{"model": "contrastive image-text model", "dataset": "made-up waving flags", "train_examples": 48750, "image_size": 32, "crop_scale_min": 0.8, "horizontal_flip": false, "tokenizer": "word", "vocab_size": 53, "loss": "softmax", "embed_dim": 256, "encoder_arch": "swin", "encoder_norm": "layernorm", "encoder_norm_position": "pre", "encoder_activation": "quick_gelu", "encoder_mlp_ratio": 3, "encoder_head_dim": 64, "encoder_fused_qkv": true, "encoder_bias": "all", "encoder_qk_norm": false, "encoder_parallel_block": false, "encoder_inner_norm": false, "encoder_moe": "expert_choice", "encoder_drop_path": 0.1, "encoder_num_experts": 32, "encoder_moe_every": 2, "encoder_expert_mlp_ratio": 1, "encoder_experts_per_token": 2, "encoder_shared_expert": false, "encoder_patch_size": [2, 2], "encoder_depths": [4, 8, 4], "encoder_widths": [48, 96, 192], "text_encoder_causal": true, "text_encoder_width": 256, "text_encoder_layers": 8, "text_encoder_norm": "layernorm", "text_encoder_norm_position": "pre", "text_encoder_activation": "swiglu", "text_encoder_mlp_ratio": 2, "text_encoder_head_dim": 48, "text_encoder_fused_qkv": false, "text_encoder_bias": "all", "text_encoder_qk_norm": false, "text_encoder_parallel_block": false, "text_encoder_inner_norm": false, "text_encoder_positions": "rope", "residual_init": "scaled_by_depth", "optimizer": "adamw", "learning_rate": 0.00083, "beta1": 0.9, "beta2": 0.98, "eps": 1e-08, "max_grad_norm": 1.0, "gradient_noise": 0.1, "max_steps": 7400, "batch_size": 256, "epochs": 38.9, "lr_schedule": "cosine", "final_lr_fraction": 0.05, "warmup_steps": 740, "weight_decay": 0.2}
Rows from block 10 of the image encoder of a small contrastive image-text model, named by matrix and row number. Rows with one number belong to one neuron. Each number is 200 + 40 x the weight over its row's rms, rounded and kept within 0 to 999. All counts start at 0.
After each neuron's rows are labels from the 100 images, of 14848, where the neuron reaches its highest value: "responds to" is what is common among them. Only what is clearly more common there than usual is listed. The data: made-up waving flags. In brackets: how many of the 100, against the usual share in percent.
# fc1: MLP up (encoder.blocks.10.mlp.fc1.weight, 288x96), inputs 0-95
# fc2: MLP down (encoder.blocks.10.mlp.fc2.weight, 96x288, transposed), outputs 0-95

fc1.244,167,238,182,286,218,199,206,220,175,205,166,198,207,219,180,153,181,217,155,214,244,150,243,233,181,277,238,243,158,170,170,105,224,163,224,187,232,295,225,127,159,192,130,193,130,292,194,181,172,269,250,133,205,223,205,230,238,181,209,177,290,167,229,264,176,222,229,174,220,221,204,207,162,188,130,195,249,188,190,210,203,304,199,201,250,215,228,243,163,201,177,225,257,208,195,170
fc2.244,186,238,208,198,148,244,272,227,220,215,159,204,238,244,189,230,171,287,154,200,228,139,240,198,247,197,235,274,131,152,150,153,186,173,227,188,184,191,122,177,160,189,197,211,147,141,131,174,199,261,233,191,234,265,257,270,197,180,208,195,241,185,226,243,149,218,258,206,228,178,229,105,248,165,121,213,205,220,201,191,258,238,175,218,182,174,223,257,209,114,229,185,133,189,198,214
responds to: pink (85 vs 22.1)

fc1.44,227,223,290,208,129,180,191,241,249,256,156,171,133,143,186,186,191,281,254,190,163,221,111,208,138,232,244,169,199,162,278,236,159,137,213,216,247,210,230,183,210,225,207,160,192,276,229,176,159,186,236,143,261,171,175,191,186,201,258,239,176,193,193,214,212,266,202,162,222,260,148,213,166,241,248,157,175,194,240,222,153,217,213,219,230,112,158,262,219,159,233,198,221,227,154,238
fc2.44,167,216,161,198,177,240,147,211,247,257,224,213,226,153,166,235,206,161,204,230,194,148,155,202,169,207,185,257,202,255,241,129,192,203,163,191,142,209,126,246,187,248,140,215,256,162,259,203,259,83,251,205,184,219,205,255,197,224,232,160,237,201,195,207,175,280,197,216,156,211,115,113,187,182,250,197,171,205,243,123,242,265,215,153,166,219,211,239,242,222,189,218,241,215,123,201
responds to: teal (80 vs 23.2); quarters (36 vs 6.5); two horizontal bands (28 vs 6.9)

fc1.240,204,243,272,208,166,157,206,158,223,251,152,250,186,254,169,176,232,197,148,195,247,224,176,169,234,153,189,260,175,232,186,235,216,190,139,173,148,252,160,154,128,134,234,260,183,253,191,169,240,169,187,187,196,175,267,171,218,215,221,205,168,118,147,304,176,186,219,243,198,234,228,165,232,261,244,121,200,174,242,281,279,217,258,179,212,227,225,222,222,203,232,171,230,226,242,230
fc2.240,191,173,259,222,257,300,103,200,146,107,145,169,292,171,243,182,199,212,192,190,201,153,203,209,197,208,134,170,213,166,238,221,139,183,204,189,181,164,243,154,252,233,201,233,209,210,180,175,157,178,126,228,143,104,221,144,188,246,179,184,164,258,220,214,149,193,262,234,248,210,211,250,191,141,185,228,256,233,172,232,265,185,231,201,235,188,193,209,202,183,232,251,158,241,163,213
responds to: emblem: no emblem (74 vs 47.7); brown (68 vs 22.9)

fc1.255,198,235,273,244,181,106,215,182,260,181,221,228,148,253,222,160,214,152,122,81,186,196,236,202,223,175,190,139,226,173,132,200,166,163,156,226,199,217,241,190,185,247,206,218,179,174,188,190,199,201,125,219,185,212,230,222,209,173,193,208,156,160,250,150,185,168,206,141,177,228,164,182,273,262,248,105,252,180,198,281,196,251,149,227,158,205,142,205,217,251,227,254,215,204,144,199
fc2.255,213,206,141,178,190,217,232,220,231,125,220,241,198,258,202,190,173,218,190,217,242,244,225,216,204,225,250,203,189,171,219,203,192,194,240,184,169,179,148,271,142,273,231,129,208,67,197,151,193,193,224,177,198,216,178,231,214,157,184,264,184,183,178,97,219,192,193,181,193,193,219,195,167,236,216,276,131,181,199,268,224,149,221,168,100,149,213,134,277,258,249,191,176,265,197,222
responds to: emblem: no emblem (89 vs 47.7); green (80 vs 22.6); white (49 vs 22.5)

fc1.106,200,242,241,252,225,169,177,221,179,178,248,205,185,197,172,96,146,180,229,244,110,210,128,181,182,147,193,233,166,191,182,185,320,220,227,185,207,289,172,224,200,132,252,238,243,219,197,236,137,250,173,243,259,213,139,150,215,246,165,142,219,227,224,170,231,199,254,168,220,143,209,193,138,160,188,225,237,231,222,139,253,196,232,209,227,232,239,193,215,246,175,232,198,180,166,135
fc2.106,310,170,131,223,254,199,207,242,191,219,204,259,180,167,163,201,161,310,148,205,263,193,182,285,203,165,175,171,199,243,172,222,210,182,179,241,204,228,193,174,210,142,230,172,217,216,241,215,233,186,150,229,200,137,137,175,153,242,150,234,132,211,242,201,212,106,201,205,183,245,206,288,217,176,174,241,187,276,173,201,190,182,194,174,269,142,197,193,159,197,154,166,199,134,162,152
responds to: white (50 vs 22.5)

fc1.6,214,179,162,280,243,229,218,141,269,268,177,271,158,244,266,239,247,191,124,144,237,273,156,258,164,159,141,145,170,202,213,159,167,142,190,210,164,180,163,151,196,202,232,252,205,214,227,164,198,216,196,211,202,153,214,168,226,170,235,262,194,217,160,162,235,175,173,118,259,161,166,215,271,201,240,184,184,224,151,199,213,159,196,227,259,227,231,172,182,256,221,164,193,204,269,265
fc2.6,206,195,195,209,214,213,154,212,132,89,221,167,218,180,176,183,123,170,178,279,123,154,212,169,201,231,190,181,312,192,217,229,238,218,230,190,229,172,166,205,157,227,230,220,223,160,190,167,158,204,196,195,154,174,212,263,189,165,167,190,154,200,195,195,169,193,235,301,290,204,246,261,127,221,153,194,128,238,247,231,226,109,157,240,203,221,228,225,237,159,164,185,256,192,211,213
responds to: red (60 vs 22.8)

fc1.0,162,201,295,230,173,245,170,144,153,219,176,146,172,223,216,204,261,207,192,179,149,162,187,124,183,302,204,170,160,153,156,191,218,167,240,229,176,201,247,132,274,211,151,331,240,219,184,144,141,220,203,275,204,208,211,223,162,178,198,196,187,205,148,257,251,150,151,182,195,167,189,208,264,142,211,151,209,231,180,173,190,232,167,209,237,176,121,181,200,202,208,218,171,158,182,215
fc2.0,249,144,246,205,183,175,238,238,115,208,179,173,236,91,233,226,190,152,216,208,214,169,111,146,183,208,202,167,155,196,200,214,220,215,137,252,266,233,173,161,211,121,221,245,124,202,237,198,191,223,248,198,177,276,244,232,214,239,204,136,204,180,271,231,158,229,224,244,191,180,236,216,210,186,221,193,155,288,168,130,178,234,231,223,278,247,216,240,197,183,191,129,247,188,210,199
responds to: green (50 vs 22.6)

fc1.104,189,198,265,204,233,217,232,143,247,205,151,148,191,178,162,200,292,160,255,164,157,245,217,229,223,249,227,218,164,144,203,243,312,184,265,174,162,221,234,220,186,166,235,292,147,229,169,193,236,188,193,248,153,208,187,170,172,156,237,207,208,242,253,193,193,210,187,177,213,206,283,178,170,182,259,183,230,187,188,178,223,275,232,160,263,179,122,199,196,212,135,159,159,170,260,127
fc2.104,170,180,219,172,145,209,242,189,141,250,201,210,210,180,257,214,171,241,243,191,212,169,175,185,196,187,189,204,176,201,144,268,236,169,241,238,237,219,256,199,298,141,190,230,167,166,215,200,246,249,274,217,184,205,235,172,229,248,222,185,166,186,251,210,149,164,180,137,246,131,220,255,176,154,250,229,161,212,235,108,217,229,166,221,258,226,161,241,230,154,110,90,162,144,203,210
responds to: green (54 vs 22.6); teal (50 vs 23.2)

fc1.103,236,192,216,265,169,230,150,158,214,224,173,216,207,215,195,137,234,161,108,221,181,157,247,157,122,253,276,179,261,241,181,211,171,290,229,165,262,157,263,96,168,153,207,234,145,216,176,224,169,256,175,216,204,173,242,143,183,189,167,189,166,186,250,193,200,172,263,160,177,224,246,177,218,169,176,216,233,206,297,206,237,176,195,213,238,134,233,231,133,169,215,197,205,234,198,182
fc2.103,244,272,216,168,222,196,250,175,274,158,135,243,229,157,151,213,216,214,205,167,189,186,198,234,272,199,217,241,190,102,163,166,161,129,221,195,99,239,126,221,107,218,126,176,187,156,161,193,217,146,120,187,220,107,202,246,247,183,206,205,223,290,207,207,167,209,169,200,235,173,203,196,256,182,213,184,194,231,174,209,270,223,239,230,204,203,235,227,173,179,179,233,189,168,234,193
responds to: pink (55 vs 22.1); purple (49 vs 23)

fc1.41,238,180,209,248,143,158,223,193,178,153,231,170,243,177,175,192,167,174,217,282,130,265,204,176,157,222,207,213,238,194,176,245,277,225,209,220,137,275,220,154,205,192,218,200,199,245,215,168,196,202,198,233,158,224,216,225,132,152,222,131,151,212,251,222,202,202,230,244,244,115,148,199,168,252,157,136,248,151,169,195,291,131,201,117,207,130,154,185,218,271,210,177,149,194,210,196
fc2.41,195,166,140,188,188,164,203,219,223,165,168,133,175,226,131,236,312,211,151,167,261,219,238,202,174,244,172,116,171,294,220,156,254,241,235,196,190,170,229,238,185,171,169,170,191,191,207,141,174,145,95,228,199,150,233,211,198,202,182,209,183,172,194,224,283,194,234,252,172,225,239,243,101,214,200,198,230,202,162,185,219,209,237,207,182,190,174,255,201,149,263,250,265,179,230,249
responds to: red (61 vs 22.8); pink (53 vs 22.1)

fc1.13,171,173,190,182,202,245,272,200,197,209,216,272,254,142,241,176,167,174,254,183,225,185,156,161,175,243,271,203,154,176,134,173,220,283,149,229,187,219,224,265,155,236,225,184,192,263,175,199,211,134,275,211,198,232,249,227,112,227,249,168,282,223,227,163,254,229,229,161,263,157,241,201,220,243,249,187,195,184,222,197,254,245,211,219,187,140,182,231,194,251,184,148,149,239,257,250
fc2.13,159,232,313,218,196,209,241,224,195,170,187,247,156,223,245,246,254,184,217,167,160,175,212,206,206,260,231,190,183,218,207,203,138,205,240,169,184,168,163,144,237,203,163,169,171,157,203,128,174,255,234,192,219,196,232,211,286,198,200,194,257,85,255,155,252,203,213,145,183,253,157,106,180,214,149,222,185,194,216,162,200,235,240,110,149,204,166,274,162,162,195,244,241,194,242,205
responds to: teal (52 vs 23.2)

fc1.26,227,166,226,225,241,203,231,238,228,282,138,137,141,307,215,156,219,143,279,144,191,249,227,176,176,214,183,216,222,247,209,239,263,187,170,185,231,176,166,266,198,146,161,175,187,166,214,209,163,248,221,189,144,238,192,208,172,230,202,170,162,235,194,144,134,240,237,203,226,194,209,246,210,181,233,113,198,178,187,229,232,212,222,114,207,245,269,277,193,204,182,173,148,267,183,137
fc2.26,169,187,202,117,251,209,190,121,167,99,225,164,256,152,224,224,206,197,238,172,221,201,173,218,180,154,154,179,260,172,209,223,208,243,202,132,193,282,206,162,229,154,159,220,196,98,202,184,205,142,185,264,192,230,246,163,180,212,95,198,245,196,209,188,246,134,189,200,179,268,171,246,167,183,157,292,154,202,174,218,204,172,196,191,183,235,216,135,192,232,262,158,228,182,242,220
responds to: white (62 vs 22.5)

fc1.241,201,224,276,216,175,248,221,177,164,181,232,191,141,258,236,146,151,178,167,250,203,226,198,200,223,179,137,317,173,229,231,241,169,170,204,248,203,196,228,158,228,213,239,196,156,298,157,165,161,182,250,153,212,244,182,221,146,249,196,132,251,187,163,146,231,286,168,147,142,247,195,127,183,176,137,221,186,245,205,215,200,224,185,121,199,230,225,176,180,238,172,231,249,245,195,234
fc2.241,236,190,229,166,169,210,234,255,196,253,166,211,257,197,216,276,164,252,223,145,171,140,163,213,207,186,186,225,184,233,167,221,132,212,195,170,227,208,141,163,197,101,172,204,188,234,128,178,176,143,249,229,225,200,144,190,154,227,247,225,235,240,153,204,83,272,204,254,220,250,237,130,265,216,105,143,147,185,194,223,206,216,235,180,202,235,215,228,216,192,266,196,205,227,236,237
responds to: red (60 vs 22.8)

fc1.247,146,252,246,223,185,152,198,135,198,167,210,234,215,220,195,171,278,185,182,196,203,164,250,225,250,273,193,275,193,130,162,166,270,238,218,177,139,179,224,127,197,210,222,214,155,240,248,223,129,225,242,138,147,167,258,166,182,244,194,214,160,133,186,193,169,272,167,245,163,246,185,186,183,207,189,155,236,210,244,258,190,246,191,185,269,215,135,171,125,219,139,208,217,200,227,137
fc2.247,244,197,249,108,260,164,239,204,258,224,174,227,231,244,249,185,161,216,183,160,217,184,208,154,164,193,184,263,215,191,108,225,126,180,189,245,190,195,181,190,163,152,173,200,176,164,209,150,170,232,243,156,252,212,208,272,268,191,186,235,252,233,231,230,103,159,219,219,256,182,226,220,304,223,133,211,188,209,184,257,182,176,243,182,190,174,235,174,208,165,187,115,143,185,259,239
responds to: red (48 vs 22.8); three vertical bands (27 vs 6.7)

fc1.18,173,200,275,243,129,225,240,206,161,197,218,227,224,160,203,242,182,247,193,160,136,229,135,186,174,193,129,124,197,264,168,214,145,254,166,239,183,250,246,283,252,262,140,235,263,165,154,214,237,276,221,243,223,170,169,221,209,259,194,186,235,151,138,194,204,185,183,230,195,136,251,250,241,179,245,233,230,167,158,163,232,167,209,168,213,171,188,167,276,205,202,231,258,235,181,202
fc2.18,189,221,169,167,196,178,220,176,201,239,195,213,242,177,213,187,153,123,241,206,162,199,113,175,179,170,134,223,203,197,314,221,210,161,250,227,210,164,189,258,254,241,321,175,271,192,239,204,195,153,174,227,83,235,232,194,251,208,219,184,212,251,205,234,235,213,189,179,204,169,185,265,106,195,251,158,210,162,206,196,119,168,194,244,214,251,211,182,192,220,162,171,135,179,186,180
responds to: pink (84 vs 22.1)

fc1.210,179,208,248,246,174,184,231,174,107,280,216,192,186,150,191,216,246,264,189,213,216,185,108,266,232,189,185,187,145,214,176,238,277,186,221,283,212,277,192,189,199,131,229,283,229,231,233,253,283,229,211,211,142,157,167,206,143,238,241,193,222,207,182,237,193,266,195,144,209,195,242,156,224,189,247,226,180,163,193,180,222,228,268,214,232,189,192,245,136,210,203,185,108,181,191,221
fc2.210,246,188,111,242,186,193,201,193,261,216,223,277,153,197,219,216,176,213,205,199,202,201,215,229,187,122,177,231,255,194,149,214,158,194,207,224,254,251,174,194,209,183,295,225,252,169,139,302,213,216,202,211,178,203,156,130,157,297,176,192,117,141,194,200,197,120,206,217,194,198,204,277,171,258,208,259,213,243,173,212,212,134,154,189,207,162,201,164,194,225,195,167,215,247,192,105
responds to: green (71 vs 22.6)

fc1.239,241,183,234,216,249,112,134,226,247,205,195,169,213,212,230,158,256,193,218,206,146,222,239,204,137,153,242,246,174,226,267,246,135,150,250,255,196,233,178,271,232,165,150,252,214,133,174,209,175,184,208,162,222,148,205,211,170,261,138,231,265,193,188,156,206,164,180,149,172,209,131,155,205,240,256,246,177,197,238,168,202,113,227,198,229,213,233,278,200,187,170,235,230,272,161,171
fc2.239,166,233,218,195,151,209,230,146,208,276,195,288,223,208,206,213,155,249,160,142,204,230,233,261,252,237,135,234,208,229,168,178,232,214,100,137,235,181,184,271,209,178,183,212,232,209,229,221,171,147,245,242,216,277,183,188,162,177,225,235,182,293,234,161,163,243,175,128,150,193,218,199,111,231,185,200,207,171,211,142,159,212,183,178,151,177,180,179,213,262,152,165,148,125,206,227
responds to: green (46 vs 22.6)

fc1.272,200,162,259,242,243,147,126,249,195,231,173,198,162,253,205,174,189,239,165,142,187,156,164,227,170,252,155,232,207,147,200,191,215,139,180,230,195,212,277,138,183,187,141,291,92,284,221,114,207,201,209,153,178,239,203,250,192,170,189,127,183,186,169,260,214,195,206,170,153,199,229,234,216,189,120,202,165,174,216,206,200,255,156,160,291,227,196,219,180,196,244,215,241,206,214,175
fc2.272,221,212,187,166,209,218,253,235,175,235,121,172,216,200,241,237,236,272,192,172,236,116,195,180,248,169,242,218,174,156,173,147,194,137,223,185,163,223,193,191,185,158,237,249,126,191,163,154,169,235,228,201,195,280,221,284,270,171,232,165,216,221,215,269,167,180,219,262,269,171,197,136,231,195,111,223,159,190,153,162,268,269,186,235,220,205,217,206,228,121,205,141,180,178,242,213
responds to: emblem: no emblem (79 vs 47.7); orange (49 vs 22.7)

fc1.68,153,248,225,182,161,135,228,194,126,187,152,255,249,215,312,161,182,202,226,135,186,190,107,212,161,164,240,181,193,236,227,192,175,210,184,257,202,170,190,157,252,216,260,279,176,271,201,214,250,233,267,219,181,206,171,249,158,225,276,182,204,162,226,258,186,253,208,189,174,193,277,240,218,264,176,190,250,247,230,210,216,229,141,211,245,182,172,227,195,173,289,207,226,201,219,188
fc2.68,221,222,239,132,221,221,209,240,226,231,144,226,220,213,237,230,162,117,185,193,144,104,150,110,163,241,159,249,248,164,283,175,143,108,227,230,154,238,173,196,202,174,266,221,179,243,215,162,151,169,257,228,193,201,199,232,241,226,270,149,222,239,178,251,178,223,187,275,231,167,160,149,231,225,117,168,163,196,182,225,181,220,221,222,195,209,244,197,190,147,235,199,217,246,216,199
responds to: emblem: no emblem (84 vs 47.7); plain field (27 vs 6.6)

fc1.242,114,213,216,227,175,134,188,180,203,261,196,257,224,245,226,234,268,246,216,157,194,179,127,163,254,220,237,198,192,224,231,226,250,193,200,253,245,252,208,184,190,146,120,153,191,198,211,112,160,192,168,244,236,139,257,198,168,174,155,247,202,256,193,132,260,217,153,213,232,191,130,232,168,161,138,251,292,201,205,212,233,228,240,190,166,192,171,244,175,214,234,192,183,254,269,214
fc2.242,272,253,200,240,218,198,187,239,183,271,181,208,227,218,146,220,221,209,168,217,210,177,151,206,237,163,226,174,232,230,235,221,197,195,228,298,148,157,196,169,165,214,106,176,264,190,140,220,168,166,186,218,196,147,264,202,178,175,134,177,260,207,207,182,197,234,209,212,200,265,114,267,178,211,92,188,255,211,261,173,232,167,236,195,174,196,241,194,263,159,132,170,116,175,201,249
responds to: pink (100 vs 22.1)

fc1.85,222,223,197,155,238,160,180,225,245,215,195,263,149,220,300,224,205,190,164,194,238,248,164,248,144,206,188,169,202,185,199,180,243,200,218,246,213,301,272,187,187,171,218,253,188,166,253,235,208,239,190,152,166,208,259,159,209,215,154,156,214,233,256,192,167,209,178,252,267,244,213,229,206,259,224,133,202,224,156,281,176,280,201,212,203,171,224,254,244,252,267,161,227,213,218,307
fc2.85,259,163,163,192,225,232,180,234,200,156,189,155,202,259,262,180,245,154,190,232,187,246,220,208,160,205,232,141,146,135,228,121,237,160,170,228,127,145,238,169,180,233,203,216,208,137,238,138,125,187,189,158,225,216,228,298,266,139,208,149,217,216,224,189,194,142,248,241,158,190,198,241,186,235,183,232,157,206,181,249,259,146,187,166,171,172,229,137,233,263,247,146,232,249,196,217
responds to: emblem: no emblem (80 vs 47.7); green (54 vs 22.6)

fc1.174,134,234,191,142,114,196,143,216,206,155,193,194,231,144,227,239,157,265,183,117,298,190,163,155,187,213,192,179,195,255,138,174,235,230,240,243,168,312,167,183,262,164,217,181,231,169,228,228,246,196,195,180,216,155,305,202,167,219,230,134,224,219,176,245,206,250,214,192,174,210,247,231,161,203,172,205,190,218,195,246,169,184,199,215,242,227,190,184,120,257,179,235,267,154,204,224
fc2.174,221,247,175,233,232,261,232,121,166,238,246,218,148,239,230,164,185,106,176,228,152,184,195,245,207,228,191,216,241,116,221,177,170,140,139,209,130,190,228,195,179,193,195,222,194,175,206,247,167,181,237,180,228,207,149,207,206,168,205,265,211,216,200,217,193,203,237,259,139,143,142,193,290,258,228,194,264,124,249,189,201,239,180,220,139,121,224,169,213,189,295,207,194,272,227,192
responds to: green (55 vs 22.6); yellow (53 vs 22.2)

fc1.149,174,150,209,249,187,170,249,208,153,141,212,219,175,197,182,191,173,237,232,181,184,229,271,278,148,200,249,181,187,187,291,195,165,210,182,206,124,211,239,185,199,135,151,228,166,224,142,249,217,180,166,237,167,96,127,174,187,117,275,222,237,184,185,193,195,263,183,201,196,218,265,280,267,145,167,159,191,221,205,179,170,223,272,169,185,225,175,162,187,255,159,226,165,248,206,224
fc2.149,193,223,191,166,218,261,156,171,207,235,140,164,244,199,231,182,200,194,155,231,208,131,158,173,179,217,162,259,228,241,100,257,218,184,247,244,224,173,179,259,167,214,225,231,234,207,269,172,182,216,195,196,232,270,270,198,225,235,211,172,188,189,191,228,178,196,253,239,200,135,162,141,179,214,223,189,273,182,214,275,181,112,126,186,217,182,191,204,237,89,241,177,203,106,206,254
responds to: teal (96 vs 23.2); black (55 vs 22.8)

fc1.216,131,266,228,242,163,159,139,210,171,231,255,169,216,238,246,214,259,147,221,127,180,262,231,149,160,247,207,176,161,139,174,230,167,176,277,236,204,219,261,233,232,256,189,201,142,263,171,163,245,167,201,196,138,240,190,135,156,227,150,235,220,161,211,199,204,236,175,222,184,137,211,252,179,224,268,191,249,218,274,196,225,229,152,144,258,174,156,221,226,240,165,175,191,177,194,141
fc2.216,266,144,194,154,278,147,210,191,197,153,191,178,183,180,226,161,182,217,227,248,221,239,234,258,181,189,194,187,196,204,142,216,248,278,117,188,184,136,216,184,181,141,239,189,250,132,237,225,148,298,135,158,159,178,200,238,283,180,193,175,175,208,185,233,182,151,252,193,183,212,253,261,257,258,212,192,193,192,173,177,185,193,270,216,223,257,184,124,168,202,239,158,173,214,265,252
responds to: pink (89 vs 22.1); emblem: no emblem (83 vs 47.7); purple (55 vs 23); plain field (26 vs 6.6)

fc1.124,216,213,231,151,195,252,216,180,134,169,224,214,206,173,189,231,225,237,181,179,120,151,141,247,198,192,146,206,194,277,197,235,263,254,241,209,172,284,276,213,218,224,230,167,227,231,259,205,169,253,173,203,191,165,219,235,222,228,159,218,276,244,206,181,202,123,270,173,155,157,218,183,269,196,232,155,185,169,155,248,287,227,199,142,169,181,248,207,166,253,256,193,250,193,284,215
fc2.124,279,183,163,265,275,199,134,227,232,165,221,211,220,180,249,167,183,153,223,279,233,165,174,195,207,160,185,189,176,231,149,218,289,177,130,190,105,125,196,176,201,159,230,170,238,184,260,177,180,215,248,250,178,191,167,259,278,247,151,205,210,252,274,144,217,222,217,234,168,259,217,248,185,191,230,211,129,190,222,191,147,200,171,166,249,272,239,178,196,167,167,209,216,173,192,189
responds to: pink (59 vs 22.1); purple (47 vs 23); yellow (45 vs 22.2)

fc1.271,174,208,175,149,226,145,168,201,173,158,158,140,266,209,225,196,197,168,245,202,167,207,176,174,137,185,237,216,115,140,199,235,151,256,217,251,197,199,164,145,189,257,150,138,199,213,212,237,192,159,164,198,157,204,275,197,119,230,184,222,270,187,235,174,164,180,239,247,197,179,242,232,223,313,163,145,250,168,260,206,201,233,204,172,216,137,130,250,196,239,273,202,242,249,230,198
fc2.271,176,237,160,130,191,168,219,268,284,159,231,214,198,275,155,212,219,157,177,177,225,243,274,165,191,213,176,260,193,216,234,159,160,262,207,159,204,119,205,208,114,228,186,92,270,140,171,187,200,153,169,212,229,194,176,242,209,219,185,238,153,236,149,140,222,170,251,243,181,237,180,199,199,255,159,227,188,149,137,252,190,187,219,145,152,191,238,230,156,220,221,221,234,251,220,224
responds to: red (82 vs 22.8)

fc1.285,220,242,154,178,204,252,166,210,247,202,294,285,158,206,205,147,181,152,220,197,186,234,206,171,258,214,220,274,176,215,180,239,198,246,248,241,232,175,218,217,153,224,211,165,133,140,164,176,143,193,196,143,173,132,182,184,197,182,263,234,238,167,226,207,202,274,152,182,172,134,229,182,263,121,160,155,184,180,188,246,159,230,244,173,242,143,172,175,162,250,157,183,286,156,248,183
fc2.285,260,180,187,249,274,220,285,210,157,186,184,154,222,239,147,194,216,205,156,188,172,217,232,139,244,270,269,159,267,178,155,183,175,180,209,144,239,124,145,168,190,205,221,235,149,187,165,187,183,213,257,216,256,196,225,242,223,144,240,203,156,265,185,196,133,139,150,241,235,161,226,166,192,185,188,223,128,197,206,261,233,190,127,295,229,230,210,247,151,192,219,194,178,179,196,251
responds to: green (54 vs 22.6)

fc1.29,242,165,203,176,202,194,138,214,220,167,177,253,182,213,265,119,229,173,179,188,178,210,139,133,191,196,153,250,151,136,199,173,265,197,162,150,168,156,119,104,171,147,241,144,159,211,244,187,236,220,219,235,191,224,176,155,134,241,260,128,287,186,188,214,217,198,237,193,235,180,172,190,199,275,219,233,224,227,228,214,214,234,156,202,159,168,203,180,210,267,163,260,180,200,143,269
fc2.29,219,189,260,173,297,231,160,178,145,149,254,240,166,220,222,287,173,191,180,202,204,206,192,209,199,170,195,212,208,157,149,213,188,204,224,142,154,112,169,183,201,179,161,217,234,249,202,183,112,194,185,224,245,226,164,292,249,225,143,197,233,194,199,145,194,214,195,166,304,273,198,173,246,133,107,210,206,240,194,207,156,244,238,160,206,272,194,192,132,234,211,202,192,232,245,197
responds to: pink (50 vs 22.1)

fc1.8,175,244,265,249,233,127,125,138,196,210,212,227,137,258,195,249,237,199,162,242,147,190,158,219,172,188,149,179,230,260,207,144,228,180,172,167,152,180,170,163,135,128,214,275,255,258,197,110,185,191,206,193,166,156,226,258,196,219,212,206,183,187,203,232,192,284,233,245,174,264,212,167,184,230,190,166,159,208,216,213,172,203,177,120,248,178,189,165,173,221,193,193,278,141,264,161
fc2.8,229,215,194,181,256,252,180,218,171,151,174,175,265,226,261,205,223,293,207,237,228,157,190,185,191,212,146,208,240,239,244,175,204,179,88,183,125,223,215,174,216,258,152,213,178,281,230,136,147,153,169,220,204,187,192,187,180,231,140,218,168,210,218,190,200,171,275,293,249,239,157,180,214,161,157,228,183,242,135,199,273,189,189,179,196,242,165,142,256,249,173,214,228,248,159,151
responds to: red (87 vs 22.8)

fc1.50,227,245,182,127,213,123,189,205,219,200,262,232,221,201,248,211,219,266,200,170,138,221,157,199,153,183,232,178,180,184,183,125,306,230,189,254,230,246,219,271,146,240,186,218,240,186,227,202,221,144,149,244,189,199,191,185,189,177,152,269,180,218,231,222,197,117,147,179,178,131,204,251,150,200,306,137,249,195,180,169,206,172,180,239,235,166,184,187,190,245,210,177,138,137,251,170
fc2.50,270,173,191,164,159,166,297,262,246,194,167,232,300,209,217,229,170,246,178,106,130,164,190,189,149,178,173,172,165,261,200,118,195,186,187,214,223,205,197,164,190,133,224,225,178,178,187,248,223,146,201,216,248,183,210,205,179,188,209,229,201,218,243,271,145,183,185,229,198,182,292,229,183,213,153,178,193,253,152,239,245,113,216,258,219,196,237,166,158,143,278,210,160,193,220,213
responds to: red (46 vs 22.8)

fc1.148,209,205,167,160,194,182,183,217,186,235,169,215,238,261,260,185,233,129,171,222,199,222,157,162,241,169,249,223,203,136,263,161,219,222,80,218,221,265,195,244,199,177,237,214,173,138,147,217,234,188,151,192,186,173,150,214,195,181,111,244,151,221,153,258,172,203,227,211,236,205,177,171,211,125,222,202,101,274,206,227,166,143,171,190,122,195,132,240,223,172,170,170,231,180,221,131
fc2.148,158,242,196,222,208,198,206,220,194,228,155,240,231,230,141,234,234,212,199,183,193,158,324,215,186,226,217,129,205,283,128,131,182,144,191,218,249,121,180,273,128,163,179,186,186,182,219,237,204,256,153,149,167,229,230,217,160,100,236,256,207,135,203,213,211,187,180,193,178,175,261,153,203,213,201,310,198,202,231,172,192,205,173,203,203,197,214,191,146,204,178,205,138,146,144,220
responds to: white (48 vs 22.5)